config = dict(
    model='self-supervised image encoder',
    dataset='rendered rooms with furniture',
    train_examples=36250,
    image_size=32,
    crop_scale_min=0.2,
    horizontal_flip=True,
    translate=0.06,
    color_jitter=0.4,
    method='barlow_twins',
    arch='vit',
    norm='layernorm',
    norm_position='pre',
    hidden_act='relu',
    mlp_ratio=4,
    head_dim=32,
    fused_qkv=False,
    bias='none',
    qk_norm=False,
    parallel_block=False,
    inner_norm=False,
    patch_size=[4, 4],
    conv_stem=False,
    layers=8,
    width=256,
    positions='learned',
    pooling='class_token',
    projector_hidden=1024,
    projector_out=512,
    projector_hidden_layers=1,
    init='torch_default',
    residual_init='scaled_by_depth',
    optimizer='adamw',
    learning_rate=0.0012,
    beta1=0.9,
    beta2=0.99,
    eps=1e-08,
    max_steps=15500,
    batch_size=256,
    epochs=109.5,
    lr_schedule='cosine_restarts',
    final_lr_fraction=0,
    warmup_steps=310,
    weight_decay=0.2,
)
Rows from block 4 of a small self-supervised image encoder, named by matrix and row number. Rows with one number belong to one neuron. Each number is 200 + 30 x the weight over its row's rms, rounded and kept within 0 to 999. All counts start at 0.
After each neuron's rows are labels from the 100 images, of 14848, where the neuron reaches its highest value: "responds to" is what is common among them. Only what is clearly more common there than usual is listed. The data: rendered rooms with furniture. In brackets: how many of the 100, against the usual share in percent.
# fc1: MLP up (model.blocks.4.mlp.fc1.weight, 1024x256), inputs 0-255
# fc2: MLP down (model.blocks.4.mlp.fc2.weight, 256x1024, transposed), outputs 0-255

fc1.386,196,187,218,207,243,185,204,219,203,163,185,150,224,187,190,238,237,222,161,224,175,216,216,182,225,241,205,230,209,229,216,155,201,190,233,226,253,226,202,176,237,207,195,174,198,272,188,185,199,173,212,169,154,162,173,267,183,211,190,189,226,134,208,162,156,144,185,198,192,105,236,145,212,173,202,158,174,188,195,220,224,146,160,168,191,239,190,243,221,195,210,229,142,200,235,118,229,246,177,195,160,157,184,225,157,214,211,132,163,197,142,216,205,164,257,164,183,193,214,183,198,175,160,179,194,197,188,132,194,169,219,246,214,168,154,156,212,143,178,215,213,176,217,295,174,229,212,196,195,206,202,221,211,221,185,224,245,197,205,257,231,170,193,246,221,180,217,195,170,204,173,226,195,184,251,248,221,209,222,203,187,168,179,179,180,220,260,193,190,166,190,210,215,219,208,212,221,183,220,214,203,215,232,144,198,205,243,229,223,218,217,164,215,179,216,171,229,184,187,268,219,221,167,170,234,195,214,224,204,173,224,163,183,179,175,216,213,207,293,192,167,191,185,211,172,204,172,231,224,208,205,167,218,229,225,227
fc2.386,183,156,179,226,267,195,204,200,149,211,158,223,196,208,202,185,153,203,230,217,204,192,224,180,179,227,218,187,163,157,173,214,186,201,231,159,198,225,226,134,213,217,169,159,242,169,182,206,218,245,153,173,217,157,241,196,143,224,210,266,204,163,184,163,235,204,177,202,209,202,211,249,207,138,174,207,169,214,214,215,180,211,226,197,234,206,198,161,162,214,208,199,229,234,254,180,209,118,226,197,203,185,228,217,249,255,153,171,209,179,202,207,222,196,155,213,200,225,176,187,262,219,198,179,218,157,161,209,181,213,210,172,209,197,250,236,211,221,230,174,197,207,221,208,233,179,220,190,190,198,181,224,210,133,238,206,210,165,208,167,252,249,216,240,192,201,198,150,218,206,226,208,234,226,201,148,94,180,160,201,192,216,218,235,200,190,202,252,204,186,206,210,205,219,164,215,197,194,155,213,187,201,205,180,221,191,205,189,132,204,191,162,205,218,227,201,199,178,162,174,259,192,234,217,182,185,194,158,225,257,169,266,156,178,213,200,127,216,145,157,169,159,189,204,224,199,206,209,139,221,244,264,279,201,230,239
responds to: window (92 vs 59.6); red walls (27 vs 8.1)

fc1.118,184,181,242,273,253,201,225,194,186,219,214,185,159,132,237,193,165,161,257,211,220,196,243,162,204,194,194,193,180,203,216,193,181,260,203,167,184,216,172,155,233,156,217,178,234,229,245,168,212,204,182,172,134,218,155,230,200,186,225,170,247,218,255,228,215,163,194,202,165,209,171,224,166,228,178,225,187,180,155,198,237,205,217,231,201,251,194,156,199,193,267,175,199,217,201,153,196,179,170,181,141,215,164,184,166,168,228,185,209,182,222,176,249,223,182,219,194,229,217,221,154,245,281,216,172,215,203,202,163,246,173,224,193,190,159,188,183,260,211,209,164,201,236,207,184,236,171,172,145,153,244,233,212,218,188,190,162,198,190,160,189,207,238,195,173,171,203,235,223,223,185,230,177,193,274,162,142,173,143,150,199,164,224,190,186,186,246,185,227,210,168,221,174,225,226,236,234,182,149,145,176,208,155,202,204,151,150,234,228,187,189,240,197,267,184,218,215,191,166,199,198,157,210,237,172,205,154,212,193,209,181,219,140,209,233,164,236,239,232,224,206,201,193,184,239,216,186,198,182,202,203,185,217,204,149,179
fc2.118,190,230,181,131,164,238,199,210,164,216,189,187,189,232,187,237,233,166,233,233,221,213,187,213,240,205,200,205,205,182,178,200,137,249,206,184,160,189,172,196,176,147,168,213,200,173,187,245,177,231,196,195,182,294,222,208,186,175,187,203,183,184,183,256,204,210,262,166,208,210,182,258,177,256,227,221,220,164,161,210,174,166,209,248,147,200,208,182,213,250,160,217,180,201,231,264,237,222,234,247,202,195,216,149,164,226,202,241,238,261,216,205,159,254,191,221,170,189,196,188,218,237,175,242,201,228,223,209,185,222,195,202,171,201,200,187,206,225,136,153,185,197,157,126,189,227,147,177,225,176,177,130,242,223,149,195,231,195,184,180,217,216,160,201,210,222,198,192,242,189,202,217,232,199,204,187,180,194,201,222,193,243,206,145,178,148,210,206,255,247,147,205,220,188,221,221,282,220,209,172,200,177,139,185,170,278,165,186,176,208,205,189,218,151,181,212,173,229,209,181,127,223,184,198,200,224,192,175,177,188,199,184,205,251,236,237,212,199,163,189,238,269,215,219,208,181,207,160,224,222,184,212,181,212,230,183
responds to: count: four (44 vs 18.4); barrel (34 vs 15.2); teal walls (29 vs 8.1)

fc1.320,223,223,236,265,264,202,226,214,204,167,175,197,212,175,227,211,173,192,204,178,194,193,259,162,181,191,206,235,184,227,215,197,205,151,217,147,199,209,142,129,227,206,205,196,197,225,243,139,201,171,172,191,192,175,144,251,188,187,213,185,243,179,205,238,191,201,172,225,170,205,205,191,162,185,141,166,200,212,185,188,241,206,254,266,206,250,212,214,192,123,209,218,181,208,214,167,201,201,175,204,135,195,157,179,201,163,208,183,208,184,181,163,273,206,220,186,198,222,204,224,143,214,276,175,186,196,174,206,130,187,221,263,216,151,147,195,205,208,218,195,167,190,221,189,246,239,231,229,189,156,216,319,218,216,227,210,214,169,208,226,138,185,244,187,186,174,170,234,185,188,246,181,158,184,231,196,184,147,161,176,203,181,193,187,209,226,225,166,204,194,186,193,184,237,203,191,200,213,173,216,174,199,173,209,212,147,188,226,174,188,217,227,231,215,157,190,204,173,160,248,199,170,199,264,180,178,193,222,256,198,195,240,191,207,232,185,237,206,203,207,214,170,189,161,210,281,206,264,198,188,214,221,217,191,152,196
fc2.320,222,213,238,148,197,231,163,203,188,157,171,167,232,240,188,225,239,185,245,236,251,208,188,201,231,201,151,183,189,152,187,229,135,232,254,169,153,208,158,187,215,173,171,244,203,165,177,219,180,215,174,221,204,288,214,211,174,198,216,150,203,173,191,256,277,211,206,210,190,259,195,224,185,237,179,218,208,167,129,217,222,186,239,251,153,224,218,190,211,219,164,156,211,171,178,233,239,199,228,199,199,213,208,209,143,228,199,212,237,249,189,200,182,241,167,215,218,205,160,239,185,268,218,271,195,234,235,216,180,255,195,195,177,226,199,152,199,251,156,175,182,218,168,151,204,214,137,188,228,181,192,163,226,200,171,148,238,193,196,182,176,227,189,164,211,195,176,173,226,157,220,211,209,210,240,210,166,206,194,212,191,216,208,168,162,177,242,187,249,201,196,214,224,213,239,205,249,199,166,176,182,149,135,210,153,223,167,176,187,186,167,181,226,178,173,212,164,212,194,187,167,204,186,191,212,198,205,200,158,214,213,214,183,214,250,222,235,200,161,207,243,278,170,187,227,184,188,180,179,235,200,237,211,219,172,135
responds to: sofa (41 vs 15.2); count: four (41 vs 18.4); robot (34 vs 15.3); largest object: sofa (29 vs 8.8)

fc1.618,189,207,169,198,176,157,180,229,199,204,223,175,158,198,189,248,147,236,172,211,179,158,233,248,184,241,197,224,191,214,211,235,218,235,152,198,160,216,215,158,232,204,196,204,201,211,181,232,222,209,214,216,202,219,173,222,201,198,204,216,195,166,234,174,198,270,192,147,217,211,196,184,203,201,232,190,190,214,189,209,176,201,209,228,217,228,200,205,249,219,195,234,190,215,193,255,179,226,203,224,173,148,215,192,247,150,245,220,190,155,247,198,181,204,205,218,153,154,191,215,211,210,186,208,197,205,142,167,170,153,155,193,242,210,173,216,166,180,170,139,255,218,201,218,237,191,248,221,232,200,163,243,215,233,231,210,226,216,252,164,170,199,165,252,248,208,191,202,186,199,223,173,206,154,173,242,203,159,194,233,191,210,160,211,179,151,214,221,167,160,228,251,137,159,196,198,198,177,157,203,225,226,238,190,252,187,183,195,182,178,134,200,185,219,147,239,189,192,172,169,214,214,197,167,181,264,200,184,253,237,184,129,232,222,213,155,203,153,197,172,195,155,211,265,171,208,232,173,240,316,168,170,177,210,261,155
fc2.618,171,146,243,209,246,208,172,180,237,207,211,224,220,188,208,164,231,188,256,199,222,207,186,238,153,203,169,157,168,176,145,170,177,194,239,216,234,198,191,223,165,172,211,211,197,157,230,202,182,175,217,196,232,210,221,189,204,210,219,191,189,191,170,170,196,142,203,206,207,189,206,203,187,167,201,238,188,231,246,229,208,211,130,228,195,186,204,170,136,153,207,142,220,211,183,151,223,220,184,162,195,280,192,160,168,217,152,213,176,242,173,227,222,213,172,152,232,230,223,214,191,234,179,190,194,179,228,236,185,239,198,244,178,183,230,181,199,202,216,239,171,213,193,183,239,186,186,171,163,219,226,162,187,208,159,175,198,219,194,223,226,199,282,216,157,151,237,183,203,199,202,236,188,200,197,164,201,188,240,162,205,205,256,214,196,293,167,148,218,236,192,211,193,261,201,213,182,209,199,200,157,201,167,183,169,282,182,208,195,194,236,218,197,164,272,181,194,215,195,256,195,167,216,183,213,186,212,205,236,178,213,231,130,250,170,213,167,200,213,202,169,216,171,138,245,154,221,192,133,151,208,265,276,188,202,209
responds to: red walls (89 vs 8.1)

fc1.670,193,185,259,209,206,185,196,217,201,158,194,187,214,153,261,229,229,182,240,186,206,189,216,194,198,237,195,215,179,224,227,194,219,177,199,170,204,224,186,126,217,187,204,233,214,211,250,158,163,239,168,227,185,184,168,224,217,194,222,193,253,184,207,194,197,203,160,185,153,195,197,148,189,222,167,231,180,268,166,158,254,182,256,218,215,209,213,240,169,154,215,207,210,206,221,153,191,234,166,217,157,193,209,198,192,158,178,159,199,183,192,167,221,231,214,160,178,197,198,235,163,220,197,222,157,157,127,184,186,163,224,243,220,197,94,212,222,157,160,162,165,158,258,229,201,225,275,210,161,160,204,306,205,224,202,223,212,176,204,240,147,208,221,203,193,208,154,202,155,183,222,174,151,164,219,186,210,163,179,215,210,163,194,177,194,239,259,163,192,174,195,219,170,195,249,208,212,184,187,203,180,205,172,194,196,205,215,236,170,175,163,232,251,208,134,227,230,207,170,221,206,174,192,199,176,228,213,271,254,210,247,211,164,203,195,206,237,223,193,205,227,244,196,227,201,216,211,247,182,230,173,207,252,213,176,215
fc2.670,211,176,193,167,212,233,198,178,192,240,242,152,205,192,184,168,177,129,245,211,199,215,212,155,207,184,182,193,145,188,231,205,185,223,231,163,179,185,164,249,189,150,164,246,242,153,167,238,183,233,227,154,151,234,239,142,186,180,185,200,174,211,223,209,200,247,278,196,214,219,255,238,227,276,235,196,179,174,201,231,207,191,189,192,181,197,212,171,216,211,184,175,189,149,248,216,180,232,176,254,226,218,220,179,215,212,192,205,253,243,212,291,192,205,236,210,180,214,198,218,186,215,207,220,243,194,180,246,185,203,178,193,177,172,237,191,162,226,225,170,195,226,157,179,167,163,143,211,226,217,203,138,219,200,195,231,176,203,194,183,195,230,179,173,173,212,219,173,220,256,201,181,236,163,141,194,206,210,196,239,219,211,168,140,237,116,168,218,227,291,171,230,218,191,236,208,242,211,196,184,247,209,196,182,244,267,188,198,148,213,187,195,164,209,248,164,204,223,203,200,129,176,208,197,254,149,161,169,189,199,175,200,206,219,217,183,164,193,171,179,235,217,191,204,224,180,199,199,203,207,156,179,216,212,225,175
responds to: sofa (40 vs 15.2); largest object: sofa (31 vs 8.8)

fc1.291,238,178,185,185,232,193,195,195,198,179,183,187,199,206,157,201,176,245,149,209,123,266,206,170,137,219,192,204,187,226,233,190,217,162,220,166,221,222,185,203,234,282,157,237,208,190,189,227,243,202,179,135,205,223,193,240,142,192,176,219,180,153,202,195,215,220,252,196,160,152,214,217,241,213,203,192,192,194,189,243,186,214,181,194,169,252,229,194,217,218,145,200,233,193,231,184,224,195,211,217,228,134,222,227,248,230,178,195,188,173,204,204,225,183,226,244,220,192,229,173,230,185,242,156,255,244,160,138,204,172,214,147,228,230,216,149,156,199,242,169,217,207,198,229,198,134,218,219,217,261,178,176,164,199,188,186,231,186,227,219,273,216,134,209,241,218,209,151,190,166,222,223,240,209,161,244,213,202,220,224,180,186,192,189,229,177,213,162,125,173,223,229,167,181,205,203,165,197,190,247,231,226,213,180,218,197,194,175,221,165,190,195,234,228,187,182,183,138,212,237,231,208,218,123,240,197,194,140,188,171,214,165,215,200,199,138,221,197,215,228,186,202,190,234,165,213,191,202,195,227,175,204,127,191,244,186
fc2.291,180,224,221,207,261,114,235,204,274,192,183,206,171,219,200,234,201,178,187,200,188,235,221,255,170,245,228,189,257,229,167,230,205,222,168,191,244,188,143,188,134,181,226,164,148,220,238,202,264,194,210,195,216,212,180,233,231,241,230,143,154,210,197,212,224,239,203,226,222,166,161,211,199,194,233,197,222,202,213,246,174,191,228,259,197,166,179,199,181,166,157,233,216,168,178,188,197,231,147,241,201,129,155,209,165,218,219,193,224,211,244,179,184,147,166,195,238,214,224,211,215,260,197,146,147,245,175,172,206,171,205,211,180,219,205,196,209,221,145,181,185,180,223,213,203,213,232,165,229,153,209,196,221,206,157,158,225,220,177,206,190,203,219,248,174,220,169,197,204,176,168,145,170,225,193,155,265,195,232,207,188,227,217,176,204,240,210,232,195,195,164,222,203,240,137,172,207,192,216,228,143,160,179,153,214,205,152,166,254,174,196,153,199,172,147,238,156,219,189,179,211,185,195,221,156,226,170,188,183,192,160,162,220,229,207,216,176,236,196,206,183,217,220,220,167,263,202,151,215,178,225,211,199,214,228,227
responds to: window (100 vs 59.6); black walls (95 vs 8.6); count: zero (63 vs 19.8)

fc1.115,202,209,254,245,266,238,202,234,256,199,149,221,181,223,224,170,237,139,251,219,200,188,200,145,208,199,238,250,210,209,204,200,206,242,222,223,168,218,183,185,202,220,219,198,215,219,248,158,226,201,169,159,214,199,233,215,214,175,236,184,209,237,219,258,207,156,208,198,116,185,247,199,193,225,174,171,191,180,165,173,234,195,226,232,226,187,230,195,204,178,217,150,226,205,147,159,191,211,223,222,146,205,258,237,163,202,169,138,184,163,189,162,224,210,189,199,251,222,190,214,175,151,235,204,198,236,224,203,157,198,202,203,170,188,170,168,175,205,186,278,168,189,196,199,201,195,209,209,139,169,215,223,208,224,202,216,151,166,232,198,181,178,235,174,219,176,198,164,168,205,150,204,236,196,226,217,171,168,202,142,195,146,201,203,169,237,201,177,204,169,240,205,198,198,226,244,258,204,194,193,184,182,142,244,168,187,199,228,202,193,160,253,241,214,185,225,204,206,196,225,191,160,228,198,110,205,178,237,153,165,198,210,124,218,198,220,256,252,150,213,192,204,196,171,232,182,249,231,216,166,256,223,207,225,167,212
fc2.115,200,266,233,170,141,205,215,192,238,200,109,207,122,160,199,197,178,154,192,220,184,192,251,188,216,240,254,190,191,199,190,152,152,228,205,178,206,194,176,210,170,174,165,258,192,233,198,176,204,203,191,162,168,228,187,225,207,218,165,186,178,215,201,235,217,193,212,159,220,188,230,242,207,219,257,225,233,223,188,203,240,191,225,224,195,206,180,212,163,256,176,219,166,225,255,235,220,224,184,235,213,205,170,154,204,171,170,238,248,239,154,197,221,282,209,167,148,193,160,230,230,234,166,152,216,220,223,209,163,232,213,208,244,196,179,216,245,205,158,191,201,171,176,128,186,235,199,154,205,162,235,176,228,269,179,208,240,175,218,188,178,268,140,230,191,213,222,218,214,217,199,183,198,151,195,186,178,190,167,192,147,214,212,133,228,185,230,206,236,271,152,228,231,252,180,236,231,221,164,192,218,192,157,181,208,259,154,257,158,205,184,189,217,180,201,211,227,196,202,182,197,221,187,225,177,181,229,145,245,175,220,195,195,221,218,215,177,164,178,162,210,169,189,211,216,211,191,184,212,197,186,199,179,191,177,223
responds to: count: four (41 vs 18.4); black walls (37 vs 8.6); arch (35 vs 15)

fc1.93,204,240,157,252,211,198,233,157,151,209,214,175,195,161,186,190,155,217,231,197,200,195,213,215,192,198,195,188,223,167,204,185,179,220,187,145,169,217,204,167,141,196,218,186,230,133,229,221,204,235,205,217,208,185,185,185,245,181,160,220,253,186,222,190,205,240,211,181,240,232,166,221,175,225,166,205,184,242,184,174,188,236,186,213,199,215,197,211,209,222,229,194,197,252,220,210,174,170,204,153,229,230,213,198,171,228,207,157,218,198,202,209,203,215,188,215,227,187,217,258,193,211,255,206,182,140,201,223,202,208,128,181,241,173,228,206,170,291,268,186,173,262,226,191,155,213,148,178,172,231,228,220,179,173,241,164,216,177,254,117,165,212,224,190,141,204,183,252,271,234,205,151,165,236,169,199,178,177,135,157,228,172,211,185,199,189,234,237,214,222,222,185,208,231,188,101,219,151,170,187,205,209,190,192,200,179,183,179,228,220,218,214,210,243,195,194,191,187,176,198,221,176,208,186,201,149,130,149,201,215,168,285,174,181,215,159,196,207,176,198,222,164,171,224,203,203,173,188,153,204,190,223,241,144,184,174
fc2.93,164,202,236,224,193,196,243,157,180,239,243,158,173,192,225,283,190,190,197,192,163,195,196,159,180,218,234,187,165,249,190,165,228,188,200,205,259,205,175,226,214,172,174,163,251,272,180,235,167,180,246,152,183,206,220,184,171,164,202,152,215,187,206,213,147,223,271,208,197,183,227,212,203,251,189,203,171,176,219,247,217,155,220,220,163,178,255,174,196,203,163,255,159,186,246,188,242,207,176,237,173,201,212,225,225,215,222,225,197,179,229,239,188,207,222,222,182,168,235,158,219,151,217,168,221,232,146,186,238,149,207,150,216,187,160,200,232,145,205,196,244,170,194,197,145,188,171,231,198,210,196,173,190,212,192,255,179,215,173,217,234,205,160,234,178,198,177,172,156,180,186,210,215,182,148,191,204,221,249,270,184,180,140,153,238,168,212,159,200,190,152,244,200,179,218,244,214,206,249,235,220,209,224,151,211,265,199,218,180,198,200,187,180,205,168,183,203,234,207,182,158,204,247,152,215,241,231,198,135,244,168,164,166,235,179,182,218,187,212,239,207,234,181,202,215,178,241,191,252,215,164,183,197,206,214,211
responds to: sofa (39 vs 15.2); largest object: sofa (26 vs 8.8)

fc1.142,223,195,223,221,236,153,202,190,224,194,179,186,173,253,177,244,164,197,170,193,133,188,251,225,144,257,210,257,230,234,202,223,228,231,222,185,206,220,167,179,211,263,177,193,208,229,212,223,269,155,242,176,190,210,159,266,169,210,185,164,220,193,228,199,213,245,183,219,187,184,174,174,194,207,187,173,188,198,229,289,197,215,214,227,197,230,196,179,252,211,171,188,211,223,178,201,251,192,202,214,153,102,199,216,225,171,212,156,183,130,244,183,208,149,204,180,196,203,193,217,228,217,238,155,166,200,159,177,176,158,207,231,190,177,176,183,152,227,176,196,217,208,241,209,238,202,254,212,203,186,204,241,189,169,228,164,234,203,211,202,194,211,157,235,228,199,155,191,228,183,171,177,215,211,150,180,228,171,194,189,205,180,195,235,177,184,240,203,142,142,227,258,138,179,195,210,178,186,126,212,238,196,226,181,243,189,179,179,192,161,164,186,243,254,172,226,194,126,180,208,239,207,239,195,171,267,207,165,206,222,199,169,185,226,185,195,195,227,172,233,194,192,207,224,155,208,199,193,238,233,190,222,175,148,231,177
fc2.142,191,170,143,183,183,246,173,238,180,222,187,198,246,171,204,157,208,212,220,188,242,223,200,205,226,143,185,171,164,138,244,155,168,197,188,173,165,184,217,229,213,188,204,219,188,182,167,159,172,235,184,211,160,201,200,190,171,224,194,253,204,171,197,135,171,172,228,177,227,187,212,215,197,193,246,201,198,156,167,166,232,186,168,163,201,198,164,181,245,189,241,192,145,201,202,200,141,261,199,189,227,273,173,166,200,142,186,202,215,239,169,265,241,207,269,220,175,197,196,188,158,231,156,199,246,194,213,227,201,244,173,196,179,196,206,202,210,198,225,222,149,232,175,179,239,193,174,178,209,194,208,190,215,243,177,235,216,206,246,215,183,205,241,192,188,189,253,206,236,228,233,258,193,174,212,261,154,184,200,196,181,203,226,184,208,177,183,179,225,237,156,171,258,172,231,218,209,228,236,175,232,238,203,207,172,191,224,238,192,258,232,200,198,182,239,119,246,228,187,227,170,233,149,221,231,115,183,224,213,200,193,226,203,187,232,191,180,148,243,175,155,145,217,203,179,178,185,255,222,223,170,203,209,202,198,135
responds to: black walls (100 vs 8.6)

fc1.604,199,192,209,189,217,235,163,163,202,168,233,183,123,149,202,214,189,171,179,184,170,228,195,185,204,207,230,228,215,209,196,167,172,216,213,223,233,227,242,178,167,213,276,185,195,214,239,192,220,193,209,183,144,150,181,151,155,217,150,217,312,161,236,184,173,128,177,190,246,152,182,184,192,182,201,225,170,175,239,242,209,206,178,201,222,186,202,155,186,188,225,190,266,174,175,187,211,176,181,195,141,163,148,196,229,206,219,197,199,174,254,243,192,210,187,196,215,176,237,216,202,217,208,215,158,139,166,245,159,145,218,257,223,259,163,229,207,224,237,211,189,196,229,223,166,230,230,182,152,204,198,193,142,197,195,200,227,164,127,167,204,206,191,213,175,204,203,286,202,209,188,245,219,209,250,158,178,192,156,176,251,212,193,176,204,211,210,196,186,179,186,194,163,229,134,207,230,197,192,209,172,200,218,175,211,259,230,187,252,217,205,218,146,169,229,187,201,179,211,181,259,187,190,220,231,236,155,177,208,198,184,216,206,178,187,223,184,224,227,221,188,197,186,174,160,168,187,197,187,176,192,195,208,158,242,276
fc2.604,162,165,187,175,176,233,233,169,179,199,176,238,155,167,255,181,162,225,214,152,222,222,216,187,220,194,246,236,197,242,211,183,182,218,131,177,197,147,194,233,198,173,226,201,165,138,174,193,149,270,200,208,157,217,181,177,191,231,197,214,183,234,182,224,157,235,209,169,201,220,131,249,178,202,177,251,260,218,239,187,214,208,225,211,167,136,178,142,170,230,212,261,229,223,193,221,193,152,200,223,213,222,155,138,289,204,195,259,214,188,216,204,184,240,187,249,195,165,224,214,246,202,200,207,208,176,181,244,259,188,186,155,202,224,201,228,228,184,209,190,204,162,217,185,157,184,210,224,229,202,230,189,222,159,163,238,180,204,164,215,246,249,138,167,151,198,237,221,216,179,182,171,229,220,172,167,203,232,231,220,169,244,207,204,246,208,181,195,244,182,161,178,173,217,207,247,161,206,232,225,188,239,204,167,279,233,203,245,185,240,192,148,169,177,203,191,204,178,234,160,193,207,233,212,180,223,209,180,202,216,204,222,173,239,200,191,205,235,199,242,205,168,216,249,239,214,212,150,197,198,168,189,206,211,202,184
responds to: black walls (40 vs 8.6)

fc1.520,229,218,178,208,211,183,166,221,160,245,201,182,146,161,195,223,136,230,186,217,186,178,229,242,172,248,213,221,208,180,191,204,221,193,177,165,165,233,166,152,238,240,183,194,226,228,188,239,245,235,229,219,197,208,186,214,158,202,220,218,201,160,195,159,207,263,200,164,190,167,211,179,223,224,201,208,175,220,202,252,186,175,198,247,200,267,177,196,206,206,208,217,175,217,229,212,193,216,160,200,178,159,189,191,257,189,256,183,181,160,240,223,234,183,191,230,174,191,252,203,231,229,209,199,208,213,130,196,180,147,153,211,257,200,198,243,177,190,191,161,222,283,181,202,243,214,225,196,197,196,179,223,197,235,223,186,230,202,223,159,184,190,126,284,236,207,161,184,187,207,199,193,207,162,177,188,191,178,177,234,161,229,200,245,214,167,199,241,135,206,238,254,178,187,188,202,143,179,160,242,209,171,237,198,214,204,162,183,180,195,144,187,192,213,208,270,233,187,207,154,240,197,173,186,183,199,197,169,250,225,220,174,225,208,234,164,170,156,154,183,148,173,202,256,159,190,216,182,207,274,141,196,168,193,256,192
fc2.520,183,213,258,199,236,188,217,144,254,193,227,239,180,182,225,174,242,236,216,225,204,207,200,224,187,198,193,173,166,197,155,173,204,188,210,190,245,204,224,232,179,207,206,189,196,164,231,170,164,152,213,201,253,222,206,188,198,196,236,218,168,224,146,196,223,162,178,208,159,217,174,206,191,201,160,221,161,246,215,153,208,217,179,220,192,178,176,254,150,158,217,185,238,196,214,149,227,222,171,210,235,250,207,192,174,248,178,143,172,225,205,210,180,167,148,178,235,223,238,232,205,196,202,173,253,172,230,209,191,221,213,189,199,210,215,146,158,198,225,225,177,191,172,207,188,260,188,209,162,201,193,196,194,198,198,198,186,215,163,202,226,165,291,196,193,199,181,209,183,194,207,232,191,207,180,176,166,181,205,199,176,212,198,161,197,270,158,153,213,240,220,193,253,272,204,161,191,228,210,206,187,202,164,192,210,258,192,189,232,172,195,202,212,166,201,146,152,187,194,313,208,125,207,200,181,192,201,245,230,148,254,225,116,225,171,211,214,199,208,240,213,243,231,171,222,182,178,171,132,142,223,253,256,208,189,198
responds to: red walls (94 vs 8.1); wallpaper (65 vs 34.9); count: zero (62 vs 19.8)

fc1.586,205,192,235,236,216,223,183,114,122,241,246,156,181,213,179,193,182,204,238,201,190,225,188,238,213,249,209,164,210,176,234,236,121,229,234,195,177,220,169,172,163,204,233,194,237,141,204,239,216,205,220,212,170,211,195,152,244,157,176,203,220,197,200,249,195,219,199,189,206,237,173,198,163,236,185,202,173,185,222,203,198,233,192,179,156,198,222,191,215,208,199,141,216,226,193,201,214,126,168,173,202,250,174,192,166,245,187,200,195,188,252,194,180,199,170,197,209,223,202,240,161,238,234,241,192,156,188,181,174,180,167,197,213,185,220,233,122,261,227,161,172,263,195,185,215,181,133,183,183,152,233,176,184,168,193,167,208,214,213,173,193,205,193,180,175,195,205,219,275,224,255,232,197,211,227,179,243,236,131,168,225,184,245,179,202,184,205,264,203,224,211,232,194,210,225,153,225,137,142,203,206,239,185,163,211,176,174,182,243,176,211,202,191,246,203,167,174,169,195,167,222,236,197,159,219,217,143,177,176,214,192,234,212,220,196,199,159,233,220,186,245,194,184,190,206,207,181,157,206,272,158,175,221,202,153,174
fc2.586,210,235,168,215,267,255,208,168,190,208,215,219,195,208,241,211,195,196,202,197,163,214,228,210,184,224,156,189,146,191,133,160,165,204,232,171,234,229,169,238,208,215,162,204,232,187,200,239,165,171,239,179,196,223,265,167,160,191,176,138,207,180,217,211,228,237,280,202,213,191,190,223,217,275,185,205,148,181,179,289,198,215,155,214,184,164,247,180,234,236,146,233,218,181,213,223,210,180,202,213,195,186,193,227,199,279,218,216,238,170,219,240,249,199,201,232,231,175,200,221,234,269,202,192,221,216,194,211,208,196,173,157,208,175,244,183,239,210,218,161,143,225,217,203,169,227,167,178,221,218,193,174,196,170,197,212,187,179,175,157,202,222,164,221,182,189,184,171,216,199,177,158,235,188,187,197,177,269,216,278,167,188,160,173,235,158,236,182,177,183,166,263,212,189,190,228,221,190,211,179,232,208,160,196,204,233,190,173,162,237,178,193,161,224,175,199,202,158,187,179,202,186,279,214,187,174,192,153,185,223,126,221,148,200,230,202,138,185,148,222,207,195,173,234,178,180,223,195,187,217,200,210,238,169,220,164
responds to: sofa (40 vs 15.2); white walls (39 vs 7.8); largest object: sofa (26 vs 8.8)

fc1.188,264,228,150,200,170,196,172,187,160,183,205,170,207,224,197,280,186,192,212,210,201,214,226,194,164,187,175,210,241,246,186,200,215,141,188,146,187,211,200,165,162,222,173,187,214,215,212,172,198,198,189,238,208,203,145,194,196,151,140,170,210,197,180,190,215,200,223,203,199,212,131,171,211,191,150,213,174,256,220,160,196,204,191,215,184,213,208,268,193,158,153,225,230,167,230,221,274,189,151,201,218,175,176,186,252,174,219,197,191,171,197,191,188,200,200,173,211,169,202,175,236,218,210,240,223,172,183,172,201,160,255,230,195,212,204,226,213,121,197,170,180,202,198,177,197,235,208,186,187,156,172,247,200,199,185,165,292,197,160,209,230,259,156,208,200,216,159,257,210,166,235,173,177,173,201,174,177,173,178,214,213,193,214,177,277,197,204,221,194,189,213,205,213,154,191,115,209,210,199,264,206,163,195,230,213,222,221,192,234,217,197,217,227,179,169,173,225,199,226,224,223,202,163,178,229,223,197,216,223,174,256,206,254,197,285,221,173,205,150,198,249,253,211,169,157,187,159,238,150,266,203,186,187,248,233,216
fc2.188,239,235,205,199,211,209,187,164,218,217,213,145,181,214,218,222,193,158,264,250,229,207,208,200,141,193,163,153,207,227,188,235,179,177,179,205,153,203,161,207,211,189,181,239,256,241,146,197,199,225,169,230,149,250,196,180,178,190,166,169,166,183,221,218,237,229,234,180,171,214,170,223,200,222,191,203,183,242,189,184,206,220,232,216,195,128,194,210,192,171,145,204,226,161,225,237,263,203,158,210,263,210,173,155,191,171,241,158,243,200,176,256,187,208,159,224,193,158,229,230,245,226,199,239,227,174,149,187,224,222,232,185,219,226,168,190,227,175,215,171,210,255,169,156,196,247,182,206,248,165,165,190,229,212,175,202,220,218,186,213,257,283,166,157,165,228,192,240,197,158,252,134,218,147,180,226,188,200,198,220,209,167,182,109,205,172,190,172,185,229,216,217,198,191,235,185,200,215,174,218,198,153,193,238,194,241,146,188,174,150,142,217,208,196,195,178,195,222,189,236,182,193,182,191,221,174,209,232,204,218,242,200,216,176,255,171,220,190,166,240,216,213,144,178,234,184,185,192,173,243,219,188,193,247,210,235
responds to: sofa (34 vs 15.2); largest object: sofa (25 vs 8.8)